{"head_dim": 48, "width": 256, "lr_schedule": "cosine"}
Rows from block 9 of a small CTC audio transcriber, named by matrix and row number. Rows with one number belong to one neuron. Each number is 500 + 40 x the weight over its row's rms, rounded and kept within 0 to 999. All counts start at 0. Numbers have three digits each.
After each neuron's rows are labels from the 100 clips, of 14976, where the neuron reaches its highest value: "responds to" is what is common among them. Only what is clearly more common there than usual is listed. The data: telephone keypad tones over noise or synthetic speech.
# fc1: MLP up (model.blocks.9.mlp.fc1.weight, 1024x256), inputs 0-255
# fc2: MLP down (model.blocks.9.mlp.fc2.weight, 256x1024, transposed), outputs 0-255

fc1.287:500438551507540511497500500488500429457547500500500530500582585433514500487556414464479500521500546500497583459492469480500508574562500547500477461500515502500423500514527520465500522517404500564542455429515500500483560542500452565532479523500434500487474444495500508478484524481500463547500477525605551500550540538461548500500500551500563500500554500503500461485582452471515456424494500548556522455447500477500470500547500500533500500394511500500459500500471459500506500519506575533551479486459500448416559399469457426444548511530464510494483570500500529557569453509503500449489454495416500545581510549523500454432440518459359500500459500530525500500428508524500581494593576494481521469500432494546500500537500435558538520480485500490500500454500509477517592463479552
fc2.287:500500500592426550491462525537411470505478447564560416442492476539500500500393451500500485500540500508500500500483551473462488484425500500504566500500542500401500500469513519434467500567428453526547515524508579515544520493500500500452564545500500434509500526455492539481500581513498460550494422473542509470431483449448500484602500426477500500461500574500458434500444519454500500573500512500391488500500500500576470500500431438452538500576553467540539414465552534500556503564512535502500594500498500567432526509500500495500524442497500504487500486447500500581500454558572436555577521560530505500458612490513550541500500482538464437538500500531500430500536500482538497546481518500533500514469500514533500515437500435502495500499500500545500538543453500506504484500526412
responds to: reverberation; pink noise; white noise

fc1.35:500545500516500534600500500500500508463500500469522435533500500602500554504435524500517494594455418447446448532465500512500500500500500558467529486500500473396540500501500521448500527582470443500500516636528436538463500478521471515500474546460554470460442483631480451500500469397500503500500407500469500503500500441533485500383502500455495523510576423486500500525489541596479611500434483500468516528461532484500516535427500426500500455500452567434500500505500500459424524522465539500497461517548535503534483553500511451500526585531500505390500536480504541589500615500500476527574523430483500520484500519505473500500520500435510500475474500549500490500564500480515548506522500488501509500505500587476521510410500471500500500497560500500500484515541547533575491500500500
fc2.35:518500487422517473500440516455500513500553500500500500553533500599500539452500500500522490552490500472500512500562450480480503550527588566497421527478500567401465433609500500500445500575500524562500481500483490500553548517500489506570571444472454564500500500468526471500466521519506505489494521511452431500462500500568500499500445500500500487419500571520507500500502543495548427468514520524550466495454525541458487500576481500477500456500542440638500572500510495500526451500500500500500572500594500543512538445500452497489483341500534500520578500551500552559564473521500550500573531500407572500467413500500534539500500500463500501476584531499590564500500517500559500545500500498498519532500362500447559450515564474456504500502500456506524500500536500486500500500500465
responds to: key "C"; quiet level; key "8"; first key: C

fc1.644:500500515616518581461500613557500500500516426492530596500484500542500546447500548500500552498503477530435447490500500557500429500500437527500500540565508531484433500500500500568500500442571457500500426500479563430500524497500500480440471578537448498500561496600500559449468483500466530535500473457500585500500500512500580500500407500537555500500546469570549450536473500500500482500500451455500474500532570500542500518494480500500500518476542529500500544465500500467500427499465500528500492612485508508500500538489500497500520630500455500526545475417431500454500500500573500482500470500523548459498397477414500478500500509465447543557463500536500612554450500480550446504530507500577500476480539529500525470432500467500461442556622475526524500507551448500548488500485528
fc2.644:500487500537500521500521557500537500509535500473453520556478511611500587500465530568527506500502461579427414596438454498500495420545543522450529527500500444500500507531471528516521458454419454500573483615488363401438509556505524527554400537498393553547500500441543500433472428500553351502429507581500500500500521500500461463461500508544511549500507444505497564532488500503473458500489494516500480495452535527505448500500512571498480463500500452573523533460497540500555492567500479441500540500553515426512491500534496500439466537456500466511534528517524463473500500476500490556456415506573524470484542523500478477522498500500472451531500500500500500500500500500500482516493515489461448500521558500500471439498525448547500505485582500492437500528544486591484500500500438
responds to: key "9"; reverberation; key "3"

fc1.36:476500535442487475500500500500500500502500492510490500533554360500500479455532511562466451543533500547500567500436485500555484523554462456479487484539516430463512551482500500458402500440578500487473500484500545500609565463579530500584500495585500486500457534469500500574460454549466464500575500500551556477500500500434432524432500522561515500452500624472523497500417500462515521411461500545418460518537526500413546475476453456468500523521470500522469535485563500500500432500539500498452467470474500578532470541505521453472500500500530513475507500572422425500479525444488441500500587500483487500548491489500427500449549500567500500500520499452548500495500500500500545500479479471501508445636447420500449475459500500498500500475568548500549431549565500500549473500514536
fc2.36:500552488500469483500500500500500508542500500420439500500512463525551610516522479500500516502500431500532540500457500533500500421506500491500545549559486539540500472484500491544513525517489500500446474483579430436550551532459500500387479453500500451417500500532480584598483500562541457500500542445500500568632500518500500500541569531428523414465499510460500441472482532543529503500475530398500548500527480525414500485436557497534505500481541484500500500527487463471480404515524468500543473458500555588500500500500473500477500492464500520553547462461561558519500452500583500535500431526580501491481552526465500476413454543529471409564524483458421613500500500468460496529570500508520500552500585514444400500460500474453491540500548500535497562500500518500496500534500450
responds to: key "*"; number of keys: 8; first key: *

fc1.543:503500500448628500528489551491500500528432500541500500500580500444598509446606500500499468500500538447577500479471500493554470586500464423500405420535426525464513444500500500512508433500577508500418500485500500515384498500500500500459550500500500500478549519448500500500557543515465476500485436449500557500500560500520500500578570492427417524479500584481516529500500500488484394494464489543500500500500578500456502482529500480500544556518531537500495500458455488470486520441500412551544509587500500500500539432467516502518491467458523451584535500464531466371472449500537500500500494431550522449500556530482451476500524498554449521500461500500500559500488541500434500500437500567444506500437500474488496469500481550500503500403500489491480500508451577489470431481529439
fc2.543:500500488500436469445570458477517533500503488413499482474500460500502500427448512563463500500427579557467561436523554538493521531454580539473480461502480451546521518577477500518540500456378500498411468500491500500509469547497473446509564567496564580505500500453529500541500500586494494500500500398616524459454469528517513500461529398430500481547501518500488541500500422500535464469500529568526526500567493473473456500572500593576467458567508511555567500441480472500500500469541430524509442463485423500546403495477517525500474515500500500463522397477500500565500509498500512484500500500431500480496483500564561500500500566443500500434426500532523415500480500484500490517533511500552532480500514488505459523500447500500402493482500512515488417500500500568434486522467459
responds to: reverberation; white noise; pink noise

fc1.252:448500501466583500609531574450402471545505542467500447500530571476500443473523524525529500485463500458500521535570510500535500498581402500500505571500500455543500563496416500455441500529480500500546500500551500570459568500545397500470560484532441525441500518534494521500580486478493516536500531517473500500484500566500524456544492471537500488500489560424356500539522523500527563433562545526525500500507500500481500572499498453472431505432563555500553500500500458542551508580528493504519575500503477547500527500530502500514488517500499471500495406502552484500476448603541531500460516517508575507507527500500547499509489487460515504500500500500528601510585500438500492500495469490500512500592500531548500558448416500523500637461500500448521477500549503500575465536500500
fc2.252:462485470416476500479500501532479500553500509528570435500527485550493500504500493500500500535500500500553500500500500538509547479466560470533620449476483500456535560554452507488500500500403500468468528542381444548453560509500500460514472483461477500480500509456540469572516478477481500500458500455431551500500490538500500507595483484500481505499512500497435538443529523456529500500412553422496467500500404553496500435510513550430523442447500500501380485482500500461500491452482500455572480500500500615500514491504475500512500449459544496562466571554555501495457433450474459594446500524500455500458385500513544460465568566500500508446500456500500360452542546500506547457500500528490468469508443500380500433562500500500500517564500500502422500500500500467471500460500500
responds to: key "C"; number of keys: 9

fc1.188:500405501516500500450549500500517506525512506532500562501543529580522500505580398531500524500504552520441519500488449540474548497500500551560605541500455469563525490538500490550500531475527470539500500514500500500455428556586533473575500500517395500490459528520530569542541459500439459579471519500527444500441467457445424469496447500523531547417500546500523512500512603500546500611500500500536479479560500499500500500500487583506451477430518464500500466500513541519467447500429550504511500447500466480495566444500559500478500500485441500511500500528493522577540510480482486500565474495442500512525554468551435621491541536500456500500591506450450500546500516539500478500534500535513518508556427464500578498506468461467417475513500488533472472500547500480500384380500498
fc2.188:500500500500500500500554521500521500455500500500428509552517500523512569500557500470528471522500470562420444477511500539482437532499551542500589496500489476526557414484500500500542423553532498551500521447474500500459580490482557474503401526456422491500500539438489414500500500491534518561515529591548500545422520531523500500421500420448500525500553404460500500500500543488507484539602532501500539511437548529409453500465500451485463456525584479504458546491500500500522472547596500500488563539627528535500500487481500500500445447550432544410519614487500417500504520541542517609500563504500500500499500547488543456500500530500472494479583465436519557536440500539544538536500500470513526513512500500500533487509489500517592485458500500507500561559500454548500444500500487
responds to: key "4"; clipping

fc1.140:456500500517490500500438500479523502500590479540447509498417466649491485553500497449511500550521469500500522500469500500529500500449516527550534482454563443542504500497500463522500517439448517478499477476475501472608448502500494500500553476454500447500500472524546557554549556559532500500460500527478500477547466500436528437554558483533540472548500440440569489523500500542448448500544452463442448554528438431475431500507560534534534505546500591508482500526500500410486474492497542431503500500440462500560500500500500446468500463529499511447500610500447453500485500455447482523496606570605474604517418566544500517500462500499521460500514505499461465428522543500562559493501500550500500494500500500531512538533483454532500500524500563502500575408489500432500566403500455
fc2.140:500500504500393500622528500530500500498500500433500536504514478611500449482543559464527475560467567500555500536500487467503500500500479527457500500500456588455437500537500500541535514456511574506537571572454468461538500503500581545506500544500457457570452460456500472488500500585500500567500425500556500500460500500502522458553432560500500527525500500500500453522500518513470491590537496517500500523606524500500395419449471500509508519449534491579543494500500500549418560491500506500510500537500529453500371500500500500531500475575469500457500476548500523555490500665460477562500444500500480444563584537601500500491514467526580500500525500507500435490501419460469530500545489500500500516550459514500542500500500474511429500536461500593500508500500500500490496500500437
responds to: key "4"; reverberation; first key: 4

fc1.452:438500500500500459474583500500497433453433536453511541500546425528500500507434500500500500505422496465502605541500490510407545511535406558539500520619500500500438500500541500435500583540500549500532466445500530500459500481500457415497500540500448540603500500533500460500521458473500413455465504472500500436500518500519500478500500500500500550558535500496500500500500432500513459575551461500496456500521427553500520546487500545423500395513542473500518539447568500603500505472552441535500500555414525584450470454500465561500500500438536500500446490554526500517456428500465554450652471500402500500500511500480461500517487476581486458442500500497500500444522450500452473499450516500500500500425455532480545542500500500531439574500540473500462477500500458500500500500500500
fc2.452:500500500435500500500500370500500547515555425504468500519544539521436500474500435500519500500500500437500540576476500500560500500500576500542500500417453539500500489475520545569528500500500424469486457500500500500540479542500465519494500455597448430583500465432500394351548538438470570545553500542480500444500531464500516512536478540404500500464461500500466397577562438500500587500556500538500500500544559552500543500500529460500558554438500554500616531624500577456500500471500450500500500460500443547500515500496492499500500510500532574500545500492500500477500500458473500500500512500531500444500389463490528482500500500500500500500536519458456497500500500500551454500557500515500433568532500500489500479436500555584453500487488500500500500500500417450500500469448554
responds to: key "*"; reverberation

fc1.651:500613498500534500563500530500500508500500472525488500485467500500500472593535475534555481500500541482523500526534528500504498572500439473534579437490471501500558500500500500461500454500542521500469500543439479434491500500520470500495500500552500500560500437494449439426464476500557543524527500483469500502544429537500500500570419423555500500528534410500394548559500467500503540470449500500461500507436506404500500513463579500430517500546438534446500473500498490530483528500500555470500482545549567500500604500548500463481500571502438462536466536485571537592502542500469600500524500555500460446539500511438445551519487533428430500500566469497456453523500537466500493424515528549559534500452518453518537592441441436500448600493444523511486459542500500500564505519556584
fc2.651:500480500500500535422522500500500517500467600510554500500500500500567500451500477484542476500500491425568490612525500486500500586500538500481500500541545504500485607500466500500602516590494485463426501450550569544545538498500494521500548531442500500511500571469428509500470500483434552495433544549462500500476526549504500475500450627478444515477500500470500513500588500514517555420538440527436552521510566500500575500433479500464431523527555545488500500500500578494500505542500447533500562500500443500500451500517472530459462457531500584555550450629401532453545500490496450544582523492525458477453500500427500506434500539500551570500492500449568468509529518437530494500480481500524464500500500546380500456500514469463500537463500500496500500494480474478500455543500571
responds to: key "C"; first key: C

fc1.700:546500491386438471500483509554541472500551500465466500498482500585532443467500500500478500500434552503530508500430484500530468459500524458500560471516539500500531547421569500448575500522516603553540582482500477482569583507500491500469540457500465456500600581480500535500500532480433468620527389547437500466500500478500522533500460500500449541500500566494476500479500500493462512500500431455500486500568446540468496500482439488500500500500538500527500517465453500500500459457500500404500518602481447507500500500537500504531500500520500495525547532475431523509522500552468443496441491500514499500539500500520500477420548561467558445472461520512500500542517394479500531500496440500500500504500420500565453492436500502494500584534604499500602513660500500473500500472443537
fc2.700:439481499410516517494500480500420500490447477410396516500560500430500500496464500500500500446500500500491500476548500479500548573503423500500478457459500500440454500504397500500464445464450475553500474568531500538526540550500452504580408567500500500567471510500542483467500500500537534500498442500500500500572500500465514420470500591500466609500500571477532482463489517500500457500500538500443450524470537461496500460500489500461475500500471444596500500570565480548598495539536500500511500538500500507474500558452500449510500484532500536500500562541572518479500486461500514461563459538439519376500449448500500500521471489525490496489434478464517553516500675462483500451500500524500587534463527544394548463500500463500500507434500435555469475500432500526484500513480554
responds to: key "C"; key "7"

fc1.754:500500540505440535533457533500500500515496588500561460552500514451525522561556554453478500501455500500463455500480506500537526500389446519482520464500440429425581472517532552549500469500501567492530554502545510470574430567354500499463500495500500536562500472500527433500469511514500501500574454471500462500448504470406485469515500500500517500473500533472418476432500547539477508500500500521497554479495499499515527500463530423500536500588500450544402511500523531500475463562535500495482554421562427500500500500543526483500500636457455433547496509393552482473482500500500500463461442494531548460500465435466500500452557500500430564481545561500579604551500560500543446494490440500522472547500500504500472466500500500493563578500431500528478541523445482513500502500502500
fc2.754:573533500468589508476500500509483500524530494434500499500500500436500537500532468538500500500541500477478469500476469446519538549546495543458469500559538500500556520482466500461482374498500500500497547461501500437528500500585426433518566559482589486459552500592500582500455482500442456533484464500523524447454495526596493463578500572553510500521502500458470517484500561514566509565445500413503537520500396500447478428592414539544474480499569505444445453445490483545500505466500500500523457500500528555500606500500510500596546447527500545428427500500526500551500500500536467530589500488471492563519424500500591439500465473428509579500500495500500500500500428425520485566504500455443518505481500495420512500491410465500477500500500500489515500483477516469500529481500548
responds to: key "9"; key "3"

fc1.132:484521439504500555522501467527454582517542549444500500537435490500500500500577500523500540520402446500555500580543500523568487478500500448500559469479526511558516437500500479527566454500491592500500500500535479500618500500500554500512500505526558521500596466448529474529500473500500500525598475463437500398500555568438500498500500458543509500509446554455500497500420500500500500484500556539500571565484511446420500500500550574500569526468554500470500435425500480531528500481554448488454500500500510488513500500515432486461494596527565481500500500562498454580500500461425478469407449488500500489518512500618500524485558452528472446500514470530530568500500452500590500500594500565509500455559465549500460500539500543500570528587500546500544518472499500421510478500500500
fc2.132:500506500500500500500500493478465500500455422500534465500500513444586557463500517508500500536528528464500500539506530500489500545489526492456511558500500473500500579500500539457387500590542500500500528480440566536695503500494500500370545551431564552500505501603500430500500509451487521500453500453502481500506514500525500500455500500500500500563542541417500527518476440500505500500509500518500568477427507500514441500503459500505473521561500461516452460506467500494482567500562500500500525470516594596500500491490583500549500423483484540500457500500500404564491528580522479594386500500500458440525510500507550500577432436508486436512473506485557482481538500471528500514500460478536485601500500435523484500401558506459444523478500486500482500520461568500500500449546541
responds to: key "*"; first key: *

fc1.668:500555500500504451589500500500531480464455491500491504429485535500461425517558543554463568527510500495500520541491492549500428422488571517560468459529500500557500500482485556545514500500500500500500521539500553500546555480468551444515563438573438428500558523500500593415565455570504500458513636528559458440570500456526545500515500500480500500472500450536488500500546523504426458466500500467508440500500518494503475527563500576500500556540500479509500455523517512500467409500514488500502551500474500513530491500516500448533500537581462500520500500585467500518448420547510528556488601522450502448450500449551531524500521561396500540507500500557500442526483517567551534491543580458562436524508500498495494533477500500545500452403496500539537500435557554545570512438500425
fc2.668:538469528435516496518500500500567492506557527500509475472526562443504500528414500500570488457483500500419483500500501500500416591550534474487548500409408527541497449500547468484500500500529529554571568500489500535556420500515523515542492547449500484489500472518567473392500500522479524502544462447500527531537465484517500581454495494536500443558548506471497533500467512489470544491500500602500465474500526500509391496428444500500479511424467526500449582424509441529500477545500414467547470445500494467480432555479500513500469452501500577500444593506572509440513497551500500489401323500550500500500513500500509481500497490580500500500500480533502493435500440500526500491500493500531515469471500468593500492509497500500530555546502573507515500500525588500519500580515435
responds to: key "4"

fc1.647:500509500477507500461438500520508526500500475500564523482500500455471584532500500509437501460500467537500533501484496500500434474482500465552591500535500500529562490500458462554554500520481523432433500409500500546500500500573520529571500467500611500500500500500520494549494464587500507464526452500486500444500511500500524500500500630438548422553500503517500465460513552500527515511500553465550524500500478609589520543562534475502546500603448500500500557529463497500487440441537575491421533498507476500500423396540450501537554571535483518500554476490500421503565538516604537519546445472500560551524465553452502464500493500570500500544466435500548472548483500488483593435537533500465535500572427500541500491569491500534467565500565559511500451500500512561447466478500542
fc2.647:451443519423409532569500500496441503472500540528559459520462500500497425500525468577500533434500519500502527473549578512500500521489500543471465500561522500446525530470508500400500573558525432588600444563500500456557468511459500514504523512531607500459500474500442500557500570435500500500573530500458558500567496500480470504419562458500553500452522530437428500522500500484500500551518500576542500536558500435523458531500455500500519500500464494574500428500542472500462520598546429459504438531476558527478520500545526522525437379470527440524463508455574456568448465500536500500500560500536500406498548500480532431500473497486445470480483500528442454500500500500488444500424500471523500483500560534495532500461500500500553500520546546509500452500448457423500465489500515
responds to: key "*"; first key: *; last key: *

fc1.505:500549450517522577500534497473526545424490513493500500500438500461500435500446419500409462558500436602500460470500500532539542556479580492477500567534500545500500500593459500450500484500500500509500493537437560492454438568499439500531488500399465500414500500499458500508500500500500518498500500490560500500487545513500522500521441518457500474455571557518446466527463500500453448402500523500500537500500439395451535500443500500581500500419500461593435500500500500500500459518500500454500521500471500455629500471473556500564525442476443544500461497494500500500500522412500500537500562458465457448565516537500593500522417409500500562462456521500484536494500445551477479529448451432500500542521433530500530500546442464515500566501519507565500519444487425500500500504452562
fc2.505:509500500483487500545551453500426410480500500525510550457475557500500494500545518475581500499500500500465500500508477492500616525547437500500500610531500500554500457447526500455446488500500481500516500395554500529443500489496525500441529556588427500415512500492520500412484448486469500533500500500500500441500457500500500500546547465500460554562508510516518477453500574464465500550389500517500550490512635518543405500610500417538500503500484538482500445565530486547523498518450552463481534516442500500500489500549500462529500518500458440569525500490437582490518500600504513500544572488442512494468463500493521457515500500500500525548500500495500534490521657579536500466455500500534500457511500500548523472422500542458470500521406455425534500484505430480524485506538526
responds to: key "*"; reverberation

fc1.192:466562489499483515521515534462500541500464453527549512500553536475498461534540500500538445500528571570500507543480497500571481526361486524493470500500469571468568424500520476529500565479540505438540504500541500500421441500500551510452500500500456454466500469434479526546474472507500410473434500570465469533500500456500549555567500626525478500500500535525522500475500434500471500500530500500527434500500469518443454475533502539500577523429496558472539576451563542557500516440500500491519500564500452543453550470500500452532423564500492500495500418489463500454500487500500413500408523459422500500500593543502500581563460470422431591485454437500492485500500471564500554512500518580500500500457508500532555500500576459563512485521517461500529500574500500544463439555528500
fc2.192:429468539500518565500536456500500564474500500459530500497500396500463442448479500464500500509438569474448500485414549521531478539500613472541533478476526430532500536457500531470500408478437500500487480500500541500500587547487535543479466501579437500500462500538561419522513500446490500538470523500500500480500500523473500477458489405500500561474522557541467470503605435500502513406587548500511514477394576500500362500500544493500500539500455474454500500411474484406493452580480491500471481492526500480568500500500393522476504472457500500459548526562485457489542574500458557500471444500431585500500500500500500500575472578573500556517525524540487500551500547522477490453461513504474478492455544527551525542532500563461496500500472508500475500521500480487500484517572523
responds to: key "6"; reverberation; number of keys: 9

fc1.424:533415607529536561500533536513482442537623543506500500500473500500500568472483578500500477500500536540500493459500523477509457497403499472556566448572500500470492500427519552472524455442560555500500506500462534440402409451500524514500543491458500500509500501425415568500497471517567505520408500471450545540527490504517566545500500452500509500492450552500422556414531500552500530421500442477500504529501569500500522500500553386442549561420500454564470443510500500557533428541500498507500525530587490528500474500500510500500520536485500500500488509500446436500500441500500468546455534452543578424476559500500537495500471487576487500574469487500454500493480505476492488500473500500500475447500500500500585443500492523537478493535587527550544500572500458556533500500500437
fc2.424:511439500484530509521495459517500500500394500441468500500500493598565513500498533448542469500530500522564482500532499500500500500458483529481500556447460563488560479413565500500448533508500500500495479500442500500555505494568479500439434647492480536446485524432503392524500500460417500500554500474500592556438500499500478500533494404424486500466456405522486500528430500489500500500363449500479500544566433499533500500536457596415464500500500382500500455497512513486471426472500517550496538446456500518500500500462505500500475493500500411574500494500508487500465549494500500519423500523495470478500456468484572536471425485500454500500500512472500443500545405500500592500476493500506514533522606490526501500520500500500500536405570530540500492500474438460498500500500500
responds to: key "9"; quiet level; last key: 9

fc1.44:453500521495500468500503537500500512439483436433500500530602509564451402428497425518581500474539453554537500505500500504500498461524459541474500591432530476514472500542459444561480534434487461545476469500540544458489407475526485495510500496500500500490500438500542543604507525500571500500500566534500464419494464524446500536546500481500549482525463568438500429487548486585456451567483535542423500553500498466452432500472500500567421461448441500483500500500545500502468553508446452472461500500529486500451452500500519500441500430488514526446480553500422563419568425566483428514566500466457500500435500472453555500500405531515482406517519496554489492519499485449491524500500466559426463500500495528501512500451495500500449500555500456500481500479500575454587531497524495
fc2.44:542487500473500485596500487529491536431486500617486440500498471529573540500514520500551502491520500530500500443559491500500500593500551462524500483593500456539495492542500528486565455404535548500500500578571563510434436500477523480491600610506465431475585500500521437500473476500471550517553413544500456500391508497500500500500504483500533556615490500500492537497500517479521500500637463460500500469534563536516500488479490534500546456540541425551500551500459500453548530500500500500535561491500429500477500500500484500489500550500475562443503431569565519509483534474498437517539468520463562500512525515449495517563537509428470438475496472544500624473492528517485578505485525489466513518500513582500500471521500547500520550510437500500450500513516569513560543529505538
responds to: key "4"; reverberation; number of keys: 9

fc1.14:590500500575555480500492500475560417500500454546509500500530546500500447414500445442508545500500402487512540500534436552500500500502435500593468500489500500500470464407598485501500500500491540476529512485491500492402500500494478468500479523500489402517500472478507529562542478464504472500459502477524511472504500500574500547518531500487500489483530573550534447405379500500500393595547540467433451529548538527535425544500447506523487486514500522396466500439491500500454507465491496539476515524500500406500500565505500523548558446547538500597502500500500423464552500500500459500469517515500586556513500550569524508547500500592543475500500493526500500527541500500507500500520500530459500452590466500477500453613478544477531456477500500429498555500500500467500475527500391
fc2.14:432471531582437442500500498500552500440500449500560544536490451535528532515456539529498490500535486562464544500422457500500479486522512500500500517495551534500500448528464483528517592491430557500500500418500590446550547523465582462533500625544518419500484523475504500500552493441462425426500471471544550500500507457485500479507459499538533500475490500508500566500536487500493468413609472501510530475494588531583547564529487414476431601500486527541599500500500499500500551479500438475484546502474511465517439504562500456507564445525500457516496536456589588592466473500391500510504500424437465457472500466495529520500471447480540448493500510506500500500500544500500473422500538482500500500500497461496534547465478500500506456455439541500454500500430444492466441486500519
responds to: reverberation; key "4"; number of keys: 9

fc1.220:548500500513572500399500572500500557500447444464558524500503472489418496531608459500395471453530503591511544478539435424500401488542500557517537500500440500440458500559478500500511455500476480500482451546507533466479500500477567500500500490500500459505491417458500500533481427536459493563500441535576499500532470500442454500422443553524500489585534500430500513507401500536565500484481500525500444532431499503451450495500500500451446532504456500500536539500500461537478570482500500500500500485525500500500460459500464379563500500500555557522500496445482425500500392500432415500529500513552500500434500461500448446480457500532393473466500544500541503500521500516617500500446470500442500548509500500500505500567472526481477455510500430500519500500500457500543411500492500
fc2.220:500470507500500569575524465478573465500500500550525482528500460500522550473479462511640500537508564473561500500570559500463522536478572487500493527500547551500500500500483500519500526491458500500545466500456526500522500500517522553431482501535478500500500582475500475500500500537496569562535553500500512500410491500500500522464482498590455602490485447421500500500500500457500466548500444463543546500550500500445500500583500500466469426500550504602477445527567525500530591547502500521546473528484530481471556500530500535500567500525500570444542431594500529470463589510536433574500551509602454500473420500500408526474464500480500467500500481500525433500500580453500500454564518579484522515500528425500500500500560492474459570426500523604500500565520500520500455445500577
responds to: key "6"; last key: 6

fc1.416:500500470500524475444525500447435500519452500484467431518478559566451475550430500478498500501561397474462500477505500574531449500520558559478500565522500500465500433425457460430541501434508515395453583500426500500493410500424500475570532564470451425537469551500547500500557475500500500531500500474500467500413439500500500452500575500429566465459513547448567573409500544484457499533429539554424466466500511485548511500500500440454405500437538541474524500382467451549534500500490466476451500562488497500500500500477529477476500389500500471491539531498500464546507508451500454500514500480482426562500500521500470500479537441528547500500500500500480412479500500500500468511500500532465507500547451459477562516500529513484500506500429498420468552526500527437445500476537443
fc2.416:503489533500500500531517500473528546455500477375500576461550467666514500443520562583528578509479498500441459509500497486478500500500500457544521559500488500558500500479521522507419500599500484547500417488562565500493526521543500503500479536457381500500567516500500353500522500500500500500517500563486551544457500477531500547489500500516460500451500500519565500531492544500519477577608500533445485429575500477500469500413533500500578500500500405500564507500484517500500542577401500500465500501500509500560517523500447476500500568500402400480492579500562539464500501500500452468509488500500517500500500500512519500500456489411441500475427433500472440451500518523500506500442500500500563500500500500503505475504469500500500458454424500521531487525500538559447474430479487
responds to: key "*"; quiet level; key "4"; reverberation

fc1.621:463454539500507436551500456492448503500545547496455503527413510573502500500525500558466500528500424442469473533488401500455476500543500448559500490519522500450535424450492500522500431500471475483434545500485564479513500634500500500500500500532468452549482525531531500449579497600539454512446540500620430500534500500500450521477500503454500500401571571442479430507500500500473500443500546448456481415483482484510500500500500500449500460470532500552519600472472500465500525558500507507500568499475500537485447568500500500485500500454500500500417500500556500500500500524447500558471500499476500443476500480500615552411499500421500500445472500500500500487517573490396537548525551500525500443632454500515563467463500500500522463458479575447567511500520499548500470500477476
fc2.621:500566500500507527457500477500457496523500424500533559500454460464520500500534560500525509455533528525500450487537449500500479500460500480448540500538528500499441560440512518532500508548472478486500504489493519551512518500563451500484439388537445457536500500458524526518500421504500444581500500500500370490389487439416500551457500563500541561508500514500439485500500500543500399549519541512563541502581532500500500500500579500500500488573547500628500500581535500500480523500557482500498445500559467458500513498500500490500500500523500500458500398500500500485536500435568500509499418458453500564500471534560510430500376440610419500500500500427500458500461547500436500432460544500462500500500429537500523560500549478500500474481500419500500500554500500536500462574500421
responds to: key "4"; quiet level; first key: 4; last key: 4

fc1.298:447472500417520500500544500483557500500524500500428500500481562500518462580500615490500516500500500500539530470433543480500503554498474500440490514500465474558505533507500487500500512498500500521500500526488500404412509500408500565418402478500565500469560523529529528503422500439517471562558520500416608411500475558500500498500505492561500394450472405396539500500556500500486475500499490497500500464491488493443500543490500500500459532535542500506571519573587500457482493535484496469483500500519463489542500560513531447328500464500519501446517446435500461461500522490423500499500500471529495500500500519511504480495480481467452505565500457480494457484500454457500500585535456500464530438467500538500445542544405466452514431568562481475464469465430500515500580497500500
fc2.298:500497469486499469431443525537500465475496465500526530491500500459538465494462509469495500482500584494535522461471551529500470418466574500500434440500500426500487500436468500521569538576500535507422500466462478500433554545541511543557488500459500500516500492576500577464477500474500479500428427398459500574472518500500538492500500478416548563425500480500500500532529485500472438547500525435488540500479500596553483456500541524457465500443469500603500500517513426500500424513522555500513500500655475592468569500529514500500500496519500488459541440548470611567471509500535486529577563545500514486500524500458458500535577545587461542461500500501500559536485444467555555498519500550530458480533500519500500500475501469500579458500500411540500501501535500464519500500394542
responds to: reverberation; key "7"

fc1.500:500421500500438472450477500500500532534391521467464466500466500500500560540486462513552530496484491554460478500508340503540534443560553500500503462500500500500470500500453480500543500535500500511524490463474480500500498450500464430589490500543540433500511500524507499598444523544534508501550485500524500459526500500408500485463497558407500580376500458546501521462487521500450565500500504500447500500445575500420530560500507491500494500538452480610500520500489455542470438458549521500500475500421500500430500446500457551468504401485472550500488475500472508496457483442460501500500452548516436549500500445395500518458463500500483406491500500500498440500500390500524500586483499511518485465523500500430411452515467445456500500487515553500513581513500539475390534500500492
fc2.500:563547500536500465565448500521490500592500444437500420469500500587500486480441453470492599546500472500572500476552582485472522500534485500499545493519544500483500463515500500541500488439500477425500508407527500538431500487500486500500471532498450500497507500553500504560500565468539543514510467500419500458422531500516500465505427500500500493500467493505539500500528446500415500500469547629447500500532480500500467539431500445500500500500476356433531500508457487478500450514500500512500535427500549486500409452503570433500466500513493504598500612506449500500470500522531500537537428500454468605500635522500566500524504525474539500534513465491503477500500582500500500560540500578500500500455500427452500500499556500458514491562552502500449500485539464575500510510442560
responds to: key "*"; speech; reverberation; first key: *